Weights of a small image classifier: 5.35M parameters, activation relu.
Rows from block 6 of a small image classifier, named by matrix and row number. Rows with one number belong to one channel. Each number is 500 + 50 x the weight over its row's rms, rounded and kept within 0 to 999. All counts start at 0. Numbers have three digits each.
After each channel's rows are labels from the 100 images, of 14848, where the channel reaches its highest value: "responds to" is what is common among them; "colour at peak" is the nearest of a few named colours to the mean colour under the peak. Only what is clearly more common there than usual is listed. The data: cartoon faces.
# convs1: first pointwise conv (model.blocks.6.convs.1.weight, 320x320x1x1), inputs 0-159
# convs3: second pointwise conv (model.blocks.6.convs.3.weight, 320x320x1x1, transposed), outputs 0-159

convs1.214:587512471549484452458483418545389476491520484415462532524463521483544502445496496530457603501476531447498417577505548596404411520535492489471564433511615516519596526480500485635485543497552484441518581552489480410488462519538485512505612559507519556399596573509512549451558519522602515520523473451523588396487484609504398556527455449323538502553575501520533478513478502478541543450554490523441523496423452469515505414511508515553455445461428465530598527527487526511410488468527418
convs3.214:405486486533534504544504512583445485538493521500458401516524483465451522529485542545473484465459478490466587447455483490469452467422482502403464451491632600447403516541520455523477457555543501452455484499529607619469525508487526455443533552577480465532531476497497526451437496522502499481494512474470609423476487499482523534549420505470457550430480398465542429542465645558621484483468582444449500531451434505490568601400434483449461510525553449429629540638499491475474472480526474
responds to: hat: no hat; white hair; a mohawk
colour at peak: grey

convs1.73:460508520508511598521528501546506498483486489479509553491522516494500504500449471556531516578508460532408481511643511529514548470571502530430421522538583494533474465532488426565457507500520482512482584463469450560470585521505449488547458532474519481453505358523433499506502439591527468550475547539409503505507476537614607536541529542588499512393499500553527489528465476472553572592520497594376544574478626477482519453492477490400366563527422512543389589492478505529451507426544452
convs3.73:446548611545477503517500549486506499548481485510540466502523502537573508459555516488503551509504480439572530564520505531539575459535510552584537475514537479516498599472476572527443568528487480510472483447588495588491470512591525524515475506477487512586427450557560540518476492538555463493554482577608643565594541471541456535467503468484498523489452487434445512505509623512484492528554495427491534496505514515481517507571477538552511382494450518462488505614631519446508493513639523
responds to: a mohawk; yellow hair
colour at peak: grey

convs1.253:586621503453504502505487525408504492507604498591483552495538471481492471558538547518506489507466495413541412503583561575543538389546506571539501590513595464500502541522521566491508471480468517576475549556509543463524460505525675482538520511523483515473382439514521639483518500488546513423500553501545482442486536508467298512509443474519520442432464575495482521460534521517520521486519483497527494521461571505464480532561466485456477498533422411478554606470516500547496499564487467
convs3.253:490506570522454570419403402414494460464558432486461440468473519467429507471456442534515498472508423456460483496481497422510516554501562517480473457540461502478440547459546497474475504519477536518494511473444496408475464435457473506524489468459514489440503377480418519445436490461417481373497550493435460514454533444467442478418368485559454400445332550403505431529522606539494462502444498449353542431440492485460464469531524502437550605525432523445632437497456484581496473464411518
responds to: green hair
colour at peak: green

convs1.247:551508499441574513521661518428505513521484524619540441501518488494454485519478550446494441504375427495553492464503513370559462467455513571501490527496471505495520497514511603544493474498494583520507485529526531419509504479483639647505496491531513484433365584512482549453454487462525472474472473497457518548497549475527474507523522409699490473477462513541537447453488479565512557511445482451449517500543615542499474509420501504478433497529501534500504469564399485568582506565497642
convs3.247:476572497511505531488473518534518509551437530425485540505489492478496461496498463383491495578446558424531524497534422477487575451507529471606493453437468389487491606406515625514433529462467469501488509488568570583486521443433461444427557584418503576513672419465503599494492542493554473537480490544487483472546456540520481526559519466454491554598547559538456523381437397519481435531556415607619410481552528528416597409492468526559478491533575583569611484490557455442513449428633433
responds to: yellow hair
colour at peak: yellow

convs1.211:437519490515442458567483510484562519455552462598502528493560505524475506487537479513473480543514525433678606427529459535516485421564590530488450517436550489555456489518508444530494448417505404598458488500503495488477511491494622428615595493527530510485571328505548529391557480392483437558498530495494537595517416396477357390456454501517470605532405457520451497542478536541458567493493584522491403458473552517491516381442500544531501491491440439530463526451545448459507423481540453
convs3.211:557383381460504469493541586474430450490515541506437470491426561476491490496521548516520384477470532589531547415483477489476479501502540447509487517429593522488519474505369486494502427501496456542453540426410450453493481507467444442470565537445507500475507456456419385512482417469513466529492500480434511432519505508459502471466441468463457475508563505525404541447430539512576536503470508488483481480544469539473489578495505449526520562517500515521503477562406481530558508512427593
responds to: hat: no hat; a mohawk; orange hair
colour at peak: grey

convs1.56:560465492471337492521485483463503445500513490405430527523524493489385391559522536497509452507528499388440493478571465441498530430530530575489526494512435467486499481493504637463492487494465501577507548474523546459508474499489321450497492502488489463444456512452543539520478530463508467488462499502462501539489467545588467554458607465546492492570456501479521447470535521525479557487451417552455518501413543518488488528381543478428504440448486552477565501452457491527592491509512444
convs3.56:511432566459555412471515498497503473480608512502493494496487458475435467471459535533540699492509491530507449454533507472559406546511500541461472458517466530503425498532606464475497481507524490461509566514475561420504512465512485527593471465463529461508369456501438619505552473641453559428477541492454429429493434458503421536526461520446494466475476457588496446650531524468456478490485556380516562441488492465479487533426522474385573645564467483471575539446485480489518479474458483
responds to: a mohawk; blue hair
colour at peak: grey

convs1.157:526521443545410569522506501510517462489476480413524595531452474476503460500538584450487515530595470496482654428531503582548582465518473483498533518480434597530429469454500422429512445492490514527519510520422532567473537508487361519541477459475609479520512340532505538448508555538524502536566477532502557476507499561510535505548535489659557578528513529480477440501478521458498544518527523605531517445495540500506510448489594506616572488561525507458531545313488476408464398442529528
convs3.157:562542358506549566583493509624482565536458492467526564492503486517537531515583511522485469485479517499522538460497441514428454497506478482592580441476595645477568480429466563565600414486506481565447568550529456603507517543472509441393529583501498552537500476523505503519429495462435576499491493430528505470475542477495551474484483505524593525506454508470454534539517486527528484479508527542470563481597492503560509528462514524564447465470520461500547565524600513497569492500551604
responds to: a mohawk; orange hair
colour at peak: grey

convs1.319:527491420433477477497602496136512446510572503600526488514496495485459493496520528468498412481455469462527492475528488442526450417525493543491502515500490494474538469505504609476510489483469559508498515514505536430506462485475525751498501513511488478474491486461528556517474495461517483503488431514503519529497566405483484508529536458611535515329442517527528467502458418545509549517457475464444497494642559535505488465403514516632463497481474551515469454570451472560558508552497607
convs3.319:471486611516489439505462467443478502482443427542497420495455516469422522499481423545483672524481509537526485511513574484490539525494465484439529516497537465469448516507449344493563551498480515441453460500477419408510524446552494548580478484473506444505441554512528381491414556480499453482501481519496563502487496484500504464366363467506479534492498501441444458546496546501499483477508532378456540468544487457494498509480467478409435316473516426441454507463454490484453494367522490
responds to: yellow hair
colour at peak: yellow

convs1.21:651499499491437413505616508520553528521472490384484615505524520502449461546525549507504544500479523517418588498567529559452494443598551471493523447464503523516500474488492405484500515515493397562482540651509577529485496509499496522483464491507497524491571506502526594568506542395506516443538592474549436453529386634451480498511514574457532538512526442495557474505402510475508542480572583488497492485471567518452514509581554499578437278483463416489484472393437501509461478590513634
convs3.21:599627456493413558500463550470516563495464466491495665475505471531553482435478505439472468487545532532481440509509589518438508452545509435577533472424508470529536387465403617551516547484410478608491465449511395517528460430459463560422430494517498511503452505521553453497495435516469577494504467465524495525478590526510545448484514441544633505543542491450427559455485393458466543512486462506529500488515519508487511650659448501563455370473530576575445487505520499482534510591520486
responds to: hat: no hat; black hair; a mohawk
colour at peak: brown

convs1.164:579505541501531447459467529481521466512483557462515501519525497503506456516484528538481482549469545573525491507568528513524440354490505523480506505581525560489407494519497423591515545503470535535467512255514502524506497501491541478475436515516491531512474562507449518471451456493485505519494496501476490498494592524480621462497427372592551484498505454476495504499490459527466488457493427472507495506408662492478466490485460493495473566524484564483401473522467496539496481524488448
convs3.164:422508443493449366482539512529511574505507522513480469510490501529495510466484474448483695512509490477466548462482490444561510488517477523409509544345501513529470582492400610521493417449513394470458453468477425541519472471460476480411587471439472508475493498505482478421519345682573682466477513602454478456525545476489492496493436567575497463526478477572319489489386561488510502500507550510512429514474485487517513469422515477531523492476509572606413434506481496508495487519482468
responds to: beard; orange hair; blue face; face colour: teal
colour at peak: grey

convs1.5:551404409476586399490475446502552576502412466448548563498511514471447482530505496488479527557594467513500431467354545502405510461515518552426429529534613539488485511527522456589475486493526481473468496367453435473461483501514515412497604510504527533435453451539517483584521533522461495608501489500490546498495429537547517534584469498445415534516516478496501576503623447484548479582514528445463496501452506473457500388498479482388449470531487575518477503518444509504448496494542483
convs3.5:305526484521489423452437446428515439530351460524513653502539507551567463480523414463511468526549485445476564479508506484433489538479345530580531509296523409478500481466535621527411535447443434524385471509488552536490520489521474510380559502503469492514476445501516571474437468448446545474501485571588557560492410413514436531511461443452459524559502490477422426536509612570536506473505391464488531523455479497458499499512491512594481461500471402434451527564537509462505496517515527
responds to: a mohawk; white hair; yellow hair
colour at peak: grey

convs1.215:478473550471503454507620527446540493472472521492554518458534516498473437557493515433513443560498421489581546428638519373564546470473494605506495555553483489500545502516493514564466498501455469541480512505486535499477477513472745413544470509489528451458366534506462487460452439512608458472494470482438435545471549507584413530507550510827491504555464464466517550477514523481506571531463521488428493460477523479533486498467470491434453536509490511533504430506433480545534508518598487
convs3.215:455494489496384490430489459465420440497498419502431478454410490486459478432426491511495502497483485547439488421432515485424504446408479517494419472458431506423456408526563434468515459450486497525492522469390482429450506463468401493457465475501448465432503415538391445430465513471499450508433513474333491463447500441435498467384410461508521514429451513450489497560480507454542433446437456475499420505434491459476488468431492443506574553511469386411493453426460429533463506480414446
responds to: green hair; grey face; grey hair
colour at peak: grey

convs1.87:597478508470492526562463446509443417503570467495480503516463508478494446431459539528488457468469506516465428524454528585506357332543519534496545489546613497525548485508489489547483509511535445463495584579506535496518527516494421477455553525491529522487522606508419505540519526478535511542491553490549542440513563606486424543577518519335578452496508477525544465526438551502548510538514507523556503506520535489524496595444469494599518564506422438525461602435538518519480481551510410
convs3.87:499477453498566475456470584562507570510597464490502550516520510529502529487508400497489644506488534460515496508532510497537536566534455509513525530380444469540544564432561495470473515492645452525500500445479526457505530517519420490428518493490475526496547580498472578531528473566547545514498477537527429492545585519499541510544617496474451506506433528453432513532452302460429479500490399573525540516481521503414487400574517490610523633431459489461348505395505493415527530497505536
responds to: a mohawk; orange hair; white hair
colour at peak: pink

convs1.315:496486505455556472511641511518509515502501497657545463502510479484430459500484487437509410502374465487521516448430505363532513432486491561491509525531439501501565486507504644548492456483490573515491507527522550441507515509482553600516499494507504493431337574490481539474429479439514477498469496510492488591492566515527464501501550483633463479481465521538542488497484489527534554520414466505419489496512574547506504498458500502425445522520503577517511470548387493553590478555499649
convs3.315:429494485508405479459474533422512479486459492394507450504395447447468433488376505469539522463511579497446593460516427434498558432501491501479466409528508494494511525531467372509401445430373542578480504541455482488503563505530384436500533506408448512475515549419469471542542540557485493486472524500484470534408483518447518506474421467453445501546483457479553473513529499397546519510459552525547350548424450482503443565553497492553502516446508462458526551381470464473499543502444545
responds to: yellow hair
colour at peak: yellow

convs1.201:512481510460564495505654519475508514496567537499500503509548503471460494538477504435493462527365466472570503466632480381509495502478519550486475471510484488491579509493528648485489490521475540522471490494505524522508502501499724440520477506508495495479359593498503497451453513444555476470489462517499473552489584480509423517507540544913483509554443512485529467460497488532500550519440508444490504508533591566505492503423528492443409450516513529524525442532502491607532497561526542
convs3.201:500498511449493467496472429549499483463386468522513521515514476489465463491401458542496369484477565525507513530541456510467489489481484484509483479466520535536572473519563585487429435470684498474541583549556491492482519552521556440534495473476442556515463411504456487507547557444492555570520481480446513443516491563520548447540652499518498448520570481555502454682487499473462474536485445546544514515458478538527494601498504512502505544504441562533784580497529525530502565519499511
responds to: grey face; cap; grey hair
colour at peak: grey

convs1.302:626459555457435425500573547467536506492505499496585539516488504491451501512540456477499473521440457473506524438718496456521550544519520578474485475525525583498487398486494633500504474486497416572476496578479532521489519492506378531556487500517520463434281471521525535483486515483556482509514465512543525558490519564563419505486564399372444455529504456576573513475520486539496524559440591478548468478409563515472484374502448483612439522498470565507583458565417502523518481515525518
convs3.302:513460485422491520411472379444525475460437447510487443480382517431433453446500454486477488472492472442455506443503508455437491483469477442484441472331441436499452427479467488473477492495468446500449459440406495434493531496410475464451461442431488490433431524458462459464463459476420468546459500481410455430381459455452453451449379433514480523487411513455438435659467537499503440465445431475480479396479453453498458568529475453447505634465454410526461469407440476497456491524355542
responds to: orange hair; a mohawk
colour at peak: grey

convs1.312:642483510445515462528597518567483503530394519644540416506491498474446484506435527427503449491414431453500536428386495449570547493503499550481476567568442492490560464519490605559490449476492610511504505526532526446518498501479490583502545495508522465439415612526435567474451459490495497482483506477506454553490547521588498507514506491538427440474460548524577484455471454515503599519464471476497520506535585525510479581452507488429443520518522528514457529500382476548553449533527662
convs3.312:546497546445434377463548456461485475504403454503545530478432513488502478503489392440485531498515485374475513559511536475415503462499457488509504523474404499471443535431456496506568460442483518505492431551484458465507585508559459463465420465514505492481460581468548461472475465540471545521473514545440501527478467491483407434508493485528436503534451563460343427676475552440463480518500576437481543453538530470518522426497520524470504388471481442376274507475504465355534537510494567
responds to: yellow hair
colour at peak: yellow

convs1.57:498496533503436497493688467473526494483605514520472485532542466509487505528488478448504423500315493478511468487587556367510558517472509574488491507527523475492574519525488718536523496485489567518490512520522547461508496477476589508528522480478499461531446533522515542497475498471485443492427505522448479603481522515492482474466523475739477495484461515505498498464509448494483512442419506488407468534514477567516498522419526525451480459533513541472429483547484475529594480504503419
convs3.57:556440571558575525505506556563489530518565534469486547529506488553526487544581483480491533551485487563512469546563533557555528459516507508564539557519501558552478568466552556494500518523614513554503527521561542500529519537511483477584516523505515544517483503529504592516567479475593566492506560549477506512570564516473503551430593505489525581522553481571494590620506500552501424584535468574500617576509517523523474547441521541513575636576456509488616565514586518563523462535506609
responds to: grey face
colour at peak: grey

convs1.104:612544504460382527537648527319541568495576471436525594545519473478432502477522526434535534474538447409508576458652494511463592597594479530511484495436515495490466473499520482496487490476525464472485533597520541519480511478499542482530548497468606582467693312545499511501451526486375470462505588525464462500480489592471510566472556515572490562578422543511455462488455473403522607467487509536477489482517549540513497495577539473549461420497452513528537481367466493496542532462515469
convs3.104:479490663469547504414448430425479464466480519489495487513536529483492511495461512470517575501541512522501457536439465509464536555527476568374457482573420466507423622522534470465444530449645493468508439483501552432474483471567526492532483458546529469508478343502503549476488563463555387526482497538516455531508513522505431494565412494541437455515518468441560481491535539478479530476519522448531531519412494502434465468539536491382525584507510494513576477525470504465430513543502450
responds to: a mohawk; green hair; orange hair
colour at peak: grey

convs1.192:542464527488471489500393550487484545495470513572511541546462491488522538450512515542488542542439485580505535511375529529454441519528495517501524484518466496500528502502486443442476520501516466430488518405507471508507439507519332564478454517488507495504410628533482532577494528529488473489505591525471462482499506623496652530486515304465507487502533500533488502514476502358494502481534591480542441497594429486499513558448492492425453539489526491503511409479524516490486480461501281
convs3.192:442536626565498356471502539391507519486411470563502464510527442510518567509468425507493367504501478470502472566462544493474555444507472548499478493479470432489461574481306462455411611552460523540485284441509531502494498519557488489599505470560476460514455434532528500512467551493450462490515530508525520581460428499520465497463414549544439494489537487377486434439578518447483477530523566485481562527446537496470494468321539509491534487459475440484431508524487491491427454486517367
responds to: beard; brown hair; orange hair; hair colour: yellow
colour at peak: grey

convs1.117:470470510482483452516488482449515489497633497511482436488536485507437480548480518555505413520414468483534498476570481379505451507515488557485513504504419475484580498541491576536494484477495565538491552460498510508509479475467699481484498506498486489462316492490528518495452468485539489492470520530485467572465548413523490514499519555694434493538449517458526504470507520524498533515442493386454459513534497523501512505370469498482472507505482451496461431532477503551567494579514583
convs3.117:455454481483498503507486468481492451500502487484566427515525488431519514489506520504500415497471499393483461543412518449497541456472512492478500464559463460494485539480447404543415508532477518423550460468512533455508468481522562476438530506470478456487482484489477406487458479499492510491493503463535470539489522492489420487462385475528490478454397436394451394290490489515532491459482434430445494441479514541465497412461485526532514338477482493500300515455490491437534513493521421
responds to: green hair
colour at peak: green

convs1.191:429512465525545503503646511483514450511498498465490533525481479499427458490493488409488451518533488491531507434569430484472490474561556489427482567473525477486454455511511642479510459462495471501505488537480505467503505481485582483548474505490475485502573272520498546485518510467478446505476682515502541566497434428530408502474502660668493508543492500540498481491435514554469520542447535453436492505445601507491467390476502505590464501490479515529491547570460502545549484549507468
convs3.191:449518662456422409521461418460515514499403483561504576509466470496558514489466408469478463528486449487401519594534541539490504482475471509519505610528447503508511534445489634520425679548453516513470434526531432529504506451604468490570522476489490518538490512534553480519443509408492526510528507564551516646471481498536502530483484464544507470503519496456574507447484570501511433539522455507466335477439498467491507482398505543538438493469497431589390461509519509464508501524529384
responds to: yellow hair; hat: no hat; a mohawk
colour at peak: grey

convs1.205:340597432476502609483253423558475507516443506583504584542473486492558540449501453507511474533530529415442485544489474570471457641494505521487517510561578599517571468512484448553512495522512464527502503463477492431521527534507428603465602508484541489517534594532505402464427524574497487520470391543523503482495501424495552505453494482436479535414477563417606499502515501506476549507565443442447532491585484502506480479528471482556486383510522365471540515402462502537485456455479575
convs3.205:452578415534582459504566567414476549513533482538459547516571486508499497465569523515467467530528548494541453477520500515577545483508481558514523557486478564507485467471625483518501438499349497518444634558520516553499484547520481516424492500577476650530489515465523473485446473430396514582524517567531544475542520482520530543418479538469511502570531600450529473864529536516513516492483512495436620544484517530510523467526514499527480518473494427400492486501516501537559458501515512
responds to: hat: no hat; red hair; a mohawk
colour at peak: brown

convs1.97:526542515528418536461381527394475558505605481353493498498509498503549505485595485584512472505577538533466575504676503508492429522573486462511531477478503548518429526453515359558512527477534360525483504579505523479503482510529589451470468505500623464497488401495522442474534500503523428516490463504533481484515530566466396493570451506489457475655528468536439484527409523413525527447555398521617440498435548519493488481484479488491517439489458588548624551357509485528474434491492541
convs3.97:541473444461574466473487527510544506508627440559491536494512479487511521470463423549466525519518568512587572455535557463579584447542476483535497595307550495553542568431519481519532447420568401514484478502456571439504490545456454515405506509482472576486533477457454502444437378537540546538520490633448583487539580498485503538453585477403489488523524535516412504434434654540510500498496443546505484548573486509508519563590529495576524514459516538451447466512463500542507482501465543
responds to: hat: no hat; orange hair; a mohawk
colour at peak: grey

convs1.124:591549482447430602526516568688541525496486490470521491483525500502524470576505502503489498451545511522476507522464484566484497691520504498525495514488600439494462485462510477595501495540430484493482553551528487482486472511526588387440496477521509542520372440481594509520485521488451546563517493490472545456540520481485473505632359462541532499495502575576487509494459517564559498520531395504537500532469570505528497503464456478387460528460453395490514512565418512496407445610488503
convs3.124:442503600425468595417539489389506481505441433543477469505357487481473516435517490518508562515457470494461528502538615452483496461458523419532470517605474525464446442476379535495471485548408502457602572433466437426498546385522439566476476491430488497471521466489475348511454521515461595506482518529532576565460506489467482461321318518438466515525486493501458547644436578573481456511472519449519493465446524497537503452460506487419543470478478513479595465511460502494545521518438557
responds to: green hair
colour at peak: green

convs1.225:507445486467578501504688494519509488507555528518547464497520486488481531509473488407477429516329441453530475496603516435503502382430484531508508502541467484502525528496504621490477487518491484479499539521485552371491530491493491466502492501497484508461439549480510611479475512444484459513499526489479507516491488458509508534492566386851440474564472536510552547464538521490513547511435496454506511503602608523468471423432468502517427475495505493478600475537535488533534482530522568
convs3.225:507472527438489403494519486560509459451574511450445401526484533470401510471464562445535546491516528541506510467406486461483584527534494527410437478387584534530463436536528357489530412484496489504473397508492457457512516498435524493464486467504488531474549569515478486493412478576446403475451506520519534417485554407476499471490374552587438482513361494435569484804517647536574492516435548422405516567520477517522495449611533446396449487561504487501514486565427481510482424480447437
responds to: grey face; blue hair
colour at peak: grey

convs1.179:484526513479501491513604552541488493495517536483527476540518495472488502515484491394481367523464477485576536470694442425499453548486488547498499495492531535494485449498496565508466497488487552510485462517488483545510496502491733391542461518511512496374494464498516546423408447477534432511508501519452476547477538484547437532470542587876490438605427492479567538481490509510464565459486487493487502499565568538515478552484510513477403483509478546530493508503521481554574483528535542
convs3.179:530448498550480521478489539568557568475428528546428569505450483466455520506475530509482559524508513643548511502478466488401551528583493517517484463411535502488469547536539580493511480425526413394449520499458497475475473414490483511451553533439476600467406402521531465499469448570489499510497472538532557487495591425517526434456352547515502512525537505558459475557703492411559548506551468474510545524485508501437488618344481501478525669563503413462413462559473525579490464476448465
responds to: grey face; grey hair; cap
colour at peak: grey

convs1.121:572523521536508490501367519534501474496357460532508516507503512485489553476434510683499541542463480555333567488392554596565531589515528477530627522542586507500496484465483548506502500542501517490476544432535465494490469527516322475486514529483499516548488628534438587505544511515509497603519432530477498488530463534451631572520489331453559492513568486521446472484546503416509450482537503607562501505564501467493504656522499504464463571471552493487521583512502499451472479548472423
convs3.121:483479559492477395520419401471472505530414476519561569497512469547575523498403481487449415530524413460413496546561546530437509412379493475545505539511453476452501521499514572486392614560420535585404360497534490590498521469507534473563516457513537441573515547517512538488511560416493540440531523528512494630450369474542487528481492449505509492449540542447536502434504512441500572532526479519441377519534527473484504515426461545573462470467465454521457454455562548519381538563599378
responds to: orange hair; beard; yellow hair; hair: a mohawk
colour at peak: grey

convs1.288:520531464473520483496583522554546498502494482555540461487497515471404504508481480498495391471363439521477478469467472364492525490463477588461505502532461462501573458512504664479507509432461541534500486495511507386524488489510679670530473488513473486465340513522488509448471515474536448470470482563530467557478544478520455513509533510753488472504467527494524483461469439509469556536382486458442500482542613529517501581431524478442415485518482606501470481556485463534560472519505515
convs3.288:497494537439454476524499486468405505532510540457541428540476453526360399504491452472524417477620430611460534555557453532421583563461451475523519557496522446530419559543495451493449494471374407433500491541498497596530423374451401448589531487463493467574532475480481468509458433496423467521524475550489527616464465478535449374450358498524492551476555476468512480487456514468472570540501426467392442448476546450454564417445502570557495469442470508611492470443553567516491481450516410
responds to: yellow hair
colour at peak: yellow

convs1.51:514557554481535459483435507625406466502465506513489556518515515478501508475496514561475535549497477634629569512505548535504361450510523500476512479499484486476491512466489461524492519518607461513415450384507500488486499517493540368511433513527469487532483429549417554500566492578480463506508484533505525483523584546524595514597524488594493520652563517473540578504529497523534472461527543557574350462459490483516499472465488458487502500487514508536516448495540503411421458549469533
convs3.51:501456585487514424458446476478541505484472465542499369480469432481513498485515445494474520482438448508528514532502494430452538437542417546536451480514438530487448545454298346456427559529581500454355434514504560425478540565531480528513476481438497453513383500485452521517440525444576340522502485529525513472534552462516504545501411369405475538519453475481500488506491509462505457508506538479456611542486499488381493575400479497425560542499450414433404536500486478504488443524494480
responds to: beard; blue face; green hair
colour at peak: grey

convs1.217:411521486465474406540583455313514565496537497500573530525455496489503467432464533520497510532476466392522517437570464479437530378451500579474522495484527509493573503535506411426501491472527521534483479553473541551485526483422434583552527498504514503455472439523505480393455496530618461564505444475523467537479525560553469509478528579487513486491465465419577518483501478483458594512502573508463503481461551498522475517502525498458481584532468531476497420506474507603533457488558425
convs3.217:525487388483476493471457476482520471477613522442454476450515470502522496455486453508502536505515464446568511426547505457487451571483449502513455502391517499472459510502414500551557448504571479482452466452500556535498568481417492425582468481515541487508469483478498610531473465482562528508507511487457423452498533461524504534615528496460493461485416515505364425616474478437458489535500504521371473488536545493504469614453524459507498519452484460408479525455510507429563527528479476
responds to: hat: no hat; a mohawk; orange hair
colour at peak: grey

convs1.24:482524506512545472507702481445501493476515502493485461518539499513452450517489457486490489527314457477530547477536509299503512466483468551517528471498495477480509476508482727532467482493494548516508477529532515516511466483488535515511478499522524486420379517491483485519485486507553449513480542526509476580486536496525476518487554397859473509549456542475512551457521500521545600481368542562343482509501523534489476541425480493395449534508488550506429521531466499501589502501506402
convs3.24:477533506502487421541467496496521423569500480432558410479495438496515501462467490428444493480556507460407472511443496410563485480512485463502470511518499464558490533465400427481489493466504523496527544442493460496502495481504552464420470476522465421542470467502528576538430457522457488462480496468462497487501421485599532481505476487453486462420559476501478434256412567554507542456571386501434624405551544493570436426467485541473480431485461506577514526521544503401488436504552467
responds to: grey face
colour at peak: grey

convs1.219:539512564504379438510158500495527504487407512574519516482525499473484505511527533631505421565483476491522531475784471443522505627591503545494503544469553521517496502512494624553449486472505406529462577464499478489495477503484555441523487485497516492431387396495506535423470477482506445483493430529503433514500524420561448524522489444595417531544483508533549497482466523535539577535497530538497456515410510546498477414476475481559451579480491473523588531478464492502530506513508464
convs3.219:435430429502432513442459390386465491488519411540503436474459520472482458467428407477474396484488527496485516464465514469480592415485478492547523492390452442518477518446450514499517494511473483464499449453457401452504470525470455475522543465456477496487611592457435484480410472377486499452533451498445486515466478484476451478438403348513468481492492491475477453209403509488551469490473454492488418468478483489467502515491506494516453567448472451437447501449460493531483508470474570
responds to: a mohawk; orange hair; red hair
colour at peak: grey

convs1.92:525496443459503509567596470486497534512419487593543510526533516495448562395531535430519565505442489423536523470450443519437539502534508468468511578480561561436511449469501560495487472513527487452455472617469503397490475488514535583422604482469474498491591408523503462610533557498486548558476495502512556564523525470553630487512487632411574491494561536531479514513363487527511555525494698479484471503486511472493489400462569493489534543514479456407610499547483505446482536524540501
convs3.92:387475614466464528486483542531510442513478458536465594506495506503496469528448427518481453530502443454518557550512630497478478506457460521536496602459487562546421572481472552456453611548477455429514536571494509508509534464592525526505529483542455431529560542505496508433504449491481488473554495626552537589524505459531469512460490433497540458553478451519569462486558635509510475570504397523467485456488497492519511551390495498586501589498479413537475545493495534474568485471539533
responds to: yellow hair; hat: no hat; a mohawk
colour at peak: grey